Rows from block 3 of a small sound classifier, named by matrix and row number. Rows with one number belong to one channel. Each number is 128 + 32 x the weight over its row's rms, rounded and kept within 0 to 255. All counts start at 0. Numbers have three digits each.
Before each channel's rows are labels from the 100 clips, of 14848, where the channel reaches its highest value: "strongest on" is what is common among them. Only what is clearly more common there than usual is listed. The data: simulated modem signals in the audio band. In brackets: how many of the 100.
# convs0: first width-11 conv, stride 2 (model.blocks.3.convs.0.weight, 160x128x11, each kernel summed), inputs 0-127
# convs1: second width-11 conv (model.blocks.3.convs.1.weight, 160x160x11, transposed, each kernel summed), outputs 0-159

strongest on: 50 baud (54); frequency hopping (36)
convs0.154:109104111106085102127131106132101100118153108100172143127070095149101123130180164111064124116169166099102105103153153063203054128115183120170118147137157139102139121129143156094063145142125076146190141100092150126117111057145108126074099145088176066071108167114138144166077131150168096123127173111124078186121182154175083125173169098155158139129152077122135146127105113114105120161105
convs1.154:133139095131130053173137135109074106126119135076106118138106111123127113117155108097137090127155095178153124121090109113123153071114125113154057095127051157202177136127122036178158100167133163151058130070105142117144142114125142104149123085130064162139121058112147128080134121148143104126162048119124100103141147096101123138135033134082153157176145114097141114104113056170127099169154103120147154089131138083108157078199118101140122155163131140098168150089096124155139136107072143

strongest on: carrier: 3.5 to 4.5 kHz (73)
convs0.135:124142100176109127150138128126125150121130178089080160113123179147149141180113154072129114051109122097138176132177086180135165131150141119104133126125084168166159145089129138155079152135118097112119120048156088121120081165082139135115167064138175142123126134114155102103115119104133089077127109138129077113093057157096097130110112049099082120116156158070140127099030162111147123197099
convs1.135:173112162123062112116090118139161120103153118067133124175126154180086134122072182142074130144155090125106057117114109115106088144067141131131159099122145151136075127154089152076107127094056155097096146103077100129142128186163130096199132125159131153094153163121134197132087149130131136174168127092127093102138085220083122111119087044109092111132128148145143134141142142134104139102125181127081144063122161115155098121101121108082151111025101145124134148097117143133128103139195129

strongest on: carrier: 3.5 to 4.5 kHz (50); 50 baud (43); frequency hopping (37)
convs0.130:075117135117156150133126113062168098075100093101119121111148128188142086111117129154155146077083161140114050094128122146123151046171147059093171134140120129156117118147162188160117172144131144135070144069081143144198099131116149107093066124149081139118086118119144156088127123036187118052076102125123119089156128120141123130135106093145114117090131074124164136101132107152141133155100
convs1.130:168148068142111090138122160154109119119126242126081123150134123161098125159168096129150133123156095134080118139156135098088142110200120178078065185133135087135117067207116110148127119078133067123140177123111200132115101161161074139189116077142125104168117185175099085114111127104100133112055111091111132105118153094187134120139142131137093099128155122124099077145124102109147152155139107099089106133132096082142106193120124094088143155074126133140135100046107129129145087085125113

strongest on: frequency hopping (48)
convs0.147:140133117122118115136152127141184068055104115111125104148116134081101186147165097107122138137127159098109113097135149113085086154138134143125093127087143162133077118187109078135156157102110120105158138112112108074081135113152197117097137160139191175110167133065101111108135148145080161075112078172123072179134213081135139113130090125142129194130093204096148138204166103148124141093109
convs1.147:096127099113128136146169131154121160114140097135109124174129141152102140130096069087076180086136158117101090130128184110160082123141142118121135146155147169140123167106120185084145111170076123140194139118110121115125099106055100125134119104098127131140151167100095055091170114111149145177113120126074127111146098158137119138132129140125114158114163145144138072062137160128142124167158068139088175135171092012081105137050134142093148159068093109057071132152091097051157107140178142

strongest on: 50 baud (43); frequency hopping (31)
convs0.56:146158132123125145086123123152033179137100134155056124086170130097110096187109090104149123126119135213110141168118098106132120115122114156129121122148105126159114130105191130093102092099101117112118115112066069177099140104049090155151056135104139114134080145119147133164097147145126133160119110121093126108078166064093086160153148047116136120180125135147109145141049113101156159129190
convs1.56:091115169110127111132094150150107119128125104066059148131123129169108107121156091104188138180123101145081156098120068051212139158106146116115127156098123079148095126035137100153108109104156119140094151117132043121100133138160067140123104078133140096110068112128084122092112127122045171139116150124133112144130192082150142120129144197179132114170149156152046048054132116150149135149104075117151134103125127143105098154143137109110085130077108140157128109086153123138103159118120144

strongest on: carrier: 2.5 to 3.5 kHz (74); 800 baud (44)
convs0.141:121123139061129135093068134155161111167156126158110096092116137099098142153135099137134122176130142129148130074143133137120170105097160101112139074075156116081080054077089135255146144157162124122142147094122131153149152157112144119140118141156047152139138154117045173156166151157143156157144184170136125148135111140118151125104117146197133175135105146155096134151141110122156077080149
convs1.141:090145114075143159104126138154123094150164137131098157095089145049135135111183044095088117059105137074092165118155097071114141084107121163124133128073187110121111086120120093102171138135096140076142119141115126129095150149122096147112037142128058129090174102171127125147137128097162101080109106156113136176104094170141130050098141100061119094144031136099097169116119125108168137066138105130118172086094125146087167144144155106108141177085101145122159089144119130168128130123147104

strongest on: 50 baud (38); frequency hopping (30)
convs0.22:109123135145143084112180117147172090071123127040124124153061098142164126119154083112148158144114058140140108088172101137130133141130131085134164124089124135071127143143130179116064114120145156137131103081164148116071107164126119131138094121075153143138121123155108118113155085107116152112181111107126095039101135112132072149125059203127149108187125119149155147102037146095175156095073
convs1.22:108101166109111047093133138147110162131141144070146158066155109059125140137114119124148113127106114120077084081126076063174139066134126112146091086096107123160119126145120071189139094171137114134139149163106113149109136083093148149094149124121178092126107073103094091098104130146160121083057028130190121148152173142145102094124078090158082191103138104140153109047118102116102090111112172155149142169109164120130150151133058109124142104119093129148127123176103139119113135148049124

strongest on: frequency hopping (50)
convs0.148:091127143118125139160162149099132121135113137158131117164152149167118113105127080147130146141125130121107120070089112143134105112127146130137159123136164114111117128118075095127021164115134107065025127132081112148115122084051183133134176138067163098102175154127139115118142120112093119102152143106094077102137156168182187146128123109124176121161194128103143109042141112121088143177031
convs1.148:095171125126135125119129062106164100120138120054148138114114137132106098094138139157148115131119127051147177089116129124129161086128131109176108120139091169157156067054125116133103136089151155141170097111111164114107065128166163145128123099133124134081154148067093126117103079094118128195094091112063145151113048166091145131046164111099152107137152122088065148135124117089097137111150105100033174087113178137129172081177104131067155132160189112077156155110102164126119126131149123

strongest on: carrier: 2.5 to 3.5 kHz (54); 800 baud (50)
convs0.23:124094090115104124216126161102067101094098091105122153178137114098112085163083121141100162136155167082073137141146104066137118118133116101111079129164106104145133130125122115076113174168132071019101132065112125112086136123122173113065154150121110106118108076103123134148103105068109139192080145122097091133151086188175163143123092092139123147105161156081126126092092111112125164155102
convs1.23:083146145065083150110027164180098061159137121131158049134101112154155127094160136132045137132075108145156141106127150124143154100185089156166139106108126147080167164103105140146132128120147135057144131085145115121055128154161149126094112116094104141119112048141139125091122106146187161151097116138165165187112160177085156142175106112156166105152171103113155143161086090106113130098118117129151087187140133153131175107182117137139126168142115142105147179095109146195126098156141070

strongest on: frequency hopping (26)
convs0.146:083171103091119085120149122121113153109134130143123091111148046117129030114106090139126100107159163134147082126099128123158119144114160148078146159081072111048125172141126113174051171144140097145099150081159119150097117103137140123083151096113096112153142045125178082108099098097096109091152159109180138192127138128116105122117111118077152108114090111169153182056136117112123084141083
convs1.146:152149114114118096100122136164147105153137115128163110136120106137136120128164080124130133125139117069140105068110092096119119171222091110090073091145063129085113093119153160175156129163182144086099127162203134115120121109076063126079053151121081127139128116132145142106152115138104131115141077129199133149135153061100134153103092092140133127111133112099137114221131043092107086033127106133158137112133191114094124182196098114099115141117125169102070119157160111106144122126118110

strongest on: carrier: 2.5 to 3.5 kHz (71); 800 baud (39); chirp spread spectrum (25)
convs0.112:129143129147150143167157063092114085150091098062081128113085188171097105136086176131139185126104101084123116114128144087093154144145089073112069070180135165163146141111122097119134163136128124061122134151120116111131129156191125141072108097135134144121095116068144093143057084140117160123089105111120146091133038145126150118089139119104064079095150105147092119148129185065140152160139
convs1.112:107174114142165173102071120092123062083134078141158073156101151138174137111086136114077144158054107077213149172115168156131112180099113133160155176162153162091148161141106174063151093142124113113058114107140097126134115121077148095093186104114164188066133126129142154143115124170152133133081125113136108105162127133092118185200089065096148158162127111135186116089133203160117110080096075129152165156149111147102122128085133125139106144154123130132138128108100161104142103140096160

strongest on: carrier: 3.5 to 4.5 kHz (89)
convs0.44:088185093107179143107093109147146075126099149081083168141116103115130097119109143069162117140150127140194092122093118161079116101116157092075112117073106121104150133134101097104105090116110149182152153166096142110159053058129122127118138063102069081151113163022095129071114081142115120084120127112119149075112099126096146090111104102151062124116171116126176154167146121161119123108140
convs1.44:127109090119164174091099092212162113156158115162128103135063164144115113108157095102072138096134142113141156123086146145089104135185110113121155171112165177093125133112135137081103156087087062093147094104132103144116123123108148123123085175107117086081135100099146142189138077111191110137187156140074126120115106119112163101065095121110062081144144144068102042129118138122136156129159182106152127076123153132115111089132152155172197160119073124118094131143127143091124142172225125

strongest on: carrier: 3.5 to 4.5 kHz (63); frequency hopping (32)
convs0.6:155142124120021118161152145100131154154149127123121173147118100196158161137161115155157092093125089119157140148101116143132151121144134178140153114137137090138131185109108167122142153142111155104125108134107111094129080093158201117153125173135090063112175126125137145119086139100155160148126211178110204167141150117138146171146096142137110178156238106128142099118148161205152177166160
convs1.6:118112139139085115106070129135125092070125151147139044108080117139081110116049139143097071162120082121122097057110116130112080145118134127109137112115142112096101166135095128087085107111127093109161114090133140108119042140129137132199142146116115115116120147098104155127081125138088113151097139121104129089116061095077113083075106066122106068122148120113054118103131153127119126121119171149029148139139183097132059110077087131118146088113083073114095085153161151070126073151154126

strongest on: 50 baud (49); frequency hopping (25)
convs0.80:150065132115145103096135148132083088146178122075114102095120105119153028136075179123136142105137123157149185111131110149119121085140138115169151127068152145161183120123081122114122127144137113138149129138170169127083160046212108099102097138037130135104128161150103087154067097091108136135121125134116134134175048126122143044149094158131113095116140129106124160114115146161139099078082
convs1.80:140146077120096096157166142088165084116131089143140110129102134130142087136170155082067132111129143128206087126132124156084056138111133126134124109171129107129132129111083156147146148106126052097168135100074073119127189144049117123129095089138098169106154161119105163128066096119157101174151129117113183088077097146126132110097142102071073101112144128103114055142129118170113098101137170144121162126174177150092135114032102109144111092227068156110106155132133129155120144085143125

strongest on: carrier: 3.5 to 4.5 kHz (55)
convs0.142:126123152122148152145161115164002144096158090119120111133049131083105087090107129123110091139158103074125130125088127055108161092101138073147137132161082087108200134125110075163147165148156148088071133086139191126137145115156152084113089124108169082099136107104177121118062117120177161133105091141134139126158116108126098133107107145179101124081180096120094095130071094135129124101146
convs1.142:149148201166154093118143047147147086076152119161103094171046121196152125118160135107111096161154091125124148110120093156130130168118101102115136109146158118115109183083082103116130139142099146140171126094114124111147179111129178103139168094139124133098183179038104177118106153174128086174071176118142068093114097164088124122138104090098092132114108120104137161136133158175086126088124097124174149118165132113168056200095098117121159136080093166145105086139095068102139156136149124

strongest on: carrier: 3.5 to 4.5 kHz (51); FM speech (31)
convs0.128:135112154131159160144180175173116151138091181172133108022138111146148201157191091166171145133105119098136148158119101168099125115187172115161085101126113207138165064157104146126170165134124115119148089110105141157142121162136133143126128138123087143117110236135167149136147111098132117094112174123100157178129149137070100141131126121156138164147138101131161145181184183122136165110171
convs1.128:098117114082161127120098109162115043105101102108138087160064172116062170127100160121124090100105151193143123104113067134137079118080148139173153138127164136121114189112090162139116107143081142111180144141092115123108133110146139116074081093119127096106192150156104132113105107127061151110159128122151187110117113112199099125098079154068094170123119115071147114101089139129117107071204137148119215160113130125089168145113067115100130122097078119129126087102107149144142093107205103

strongest on: frequency hopping (41); 4-FSK (25)
convs0.15:103045143128153114142120155139128164118119143159151085197137160159120132096120110125078112163073128082154105135153146161096127083100141152155126137108131100068166075148102161155108161164132035072120098117104130080100127138162175107133084083140103110117121111135106167086157113061173137110153059179076179139164208156124070118127121150136133065131115172073143106109132141147139103134119
convs1.15:145104171107111142064062155163180107046143153123169149174055128186092155162087200116063083167111119165128064130124073110145152157116141126066148093102137098126141186124117159126093127098103164136151129108122106131121072151168165105112123124139114148135130130113130141118087130155083117169108139112096131092149139130090129136140035082160052130115127133105183157125143147109125136075141115138110108122123118073133078199131062136087157138126099095218116114148115078121132125155122124

strongest on: 50 baud (39); frequency hopping (33)
convs0.47:109163147094150103113134147117124116137134160141153121113121132122152109105099150113128128115138134161075143107124114127160163085130115161128130158135127148136107169099106158164132126161122096085059111149049091157118072157112071135146095103148140133135105111181139176087146141015157082142050115118107088055101039153082164110095089095127132074135073168083194098106115150129166164167133
convs1.47:174115172126105093057118138098165086137118202100121116098123105161100123140134137173111116071176061083042143106139099084107134138102131114146106169081117099132084084168088115115119114111078136095141182124181096125092117154107054121121108138135139074100146111172182112147108141146131126140141117119176119119103154103163179127132107138144114102136157114078128161118148047073091140146114097129151148167122068110117145190194111122092092124092174092058175078114134198160147105114122116

strongest on: 50 baud (44)
convs0.55:091161127077158160099095150184100109134142160135172106095163123105178146168064143166160138116087109103176105117173153183130123142160102135137172148137109170122162069094134134149168135172168166195147112126145104147146104167145059133182186079160102181170086081168123145096144145156147127099161107148154123084103151094045113157143159149141119066140061116122148133134132175149129154152102
convs1.55:061110066107104116088107132164112100158103104118095091050129103098103135139120131148170109097107155130102155105124115112071149084133118134096143161165122071145149143107129123173124131158157106095187120163100099125099163104087070160067061107140115079067128076178104122095103121133135110052134161111146147150146104148177117089112119129083115169118145132055100115101084142078126121110139142138183175087119150118059124188134119105089071080133072153086133123103083182101116072132086108

strongest on: 50 baud (43); on-off keying (25)
convs0.30:108139135141124089060135144128141118087099105131187147112043115127119083191131122128119148158158078164150127071071119099155146123109140139129095112142169109128150097136157151147127076125106085101153129149152126125152181092112123104072112102101171080082077165123115161059077166105060122140049105129110141055112115152159124098131174144142109127120162142090168174158109180134066135192135
convs1.30:049115096124087089123164120083046117140112114099076159170110152089067145123086086114166121074154157107154132103142144085158142128090128138104121109121079152152149109056143065160111135146156091151102147125110121134145120093081071103170164088090094076082155103119113142162136100111171139040075102137090103092127157086122151118120144164134120146142173148159114065071145151108131124152100115128125161070135108159035110105137173129133137134158076125082110120163158171129146112076083124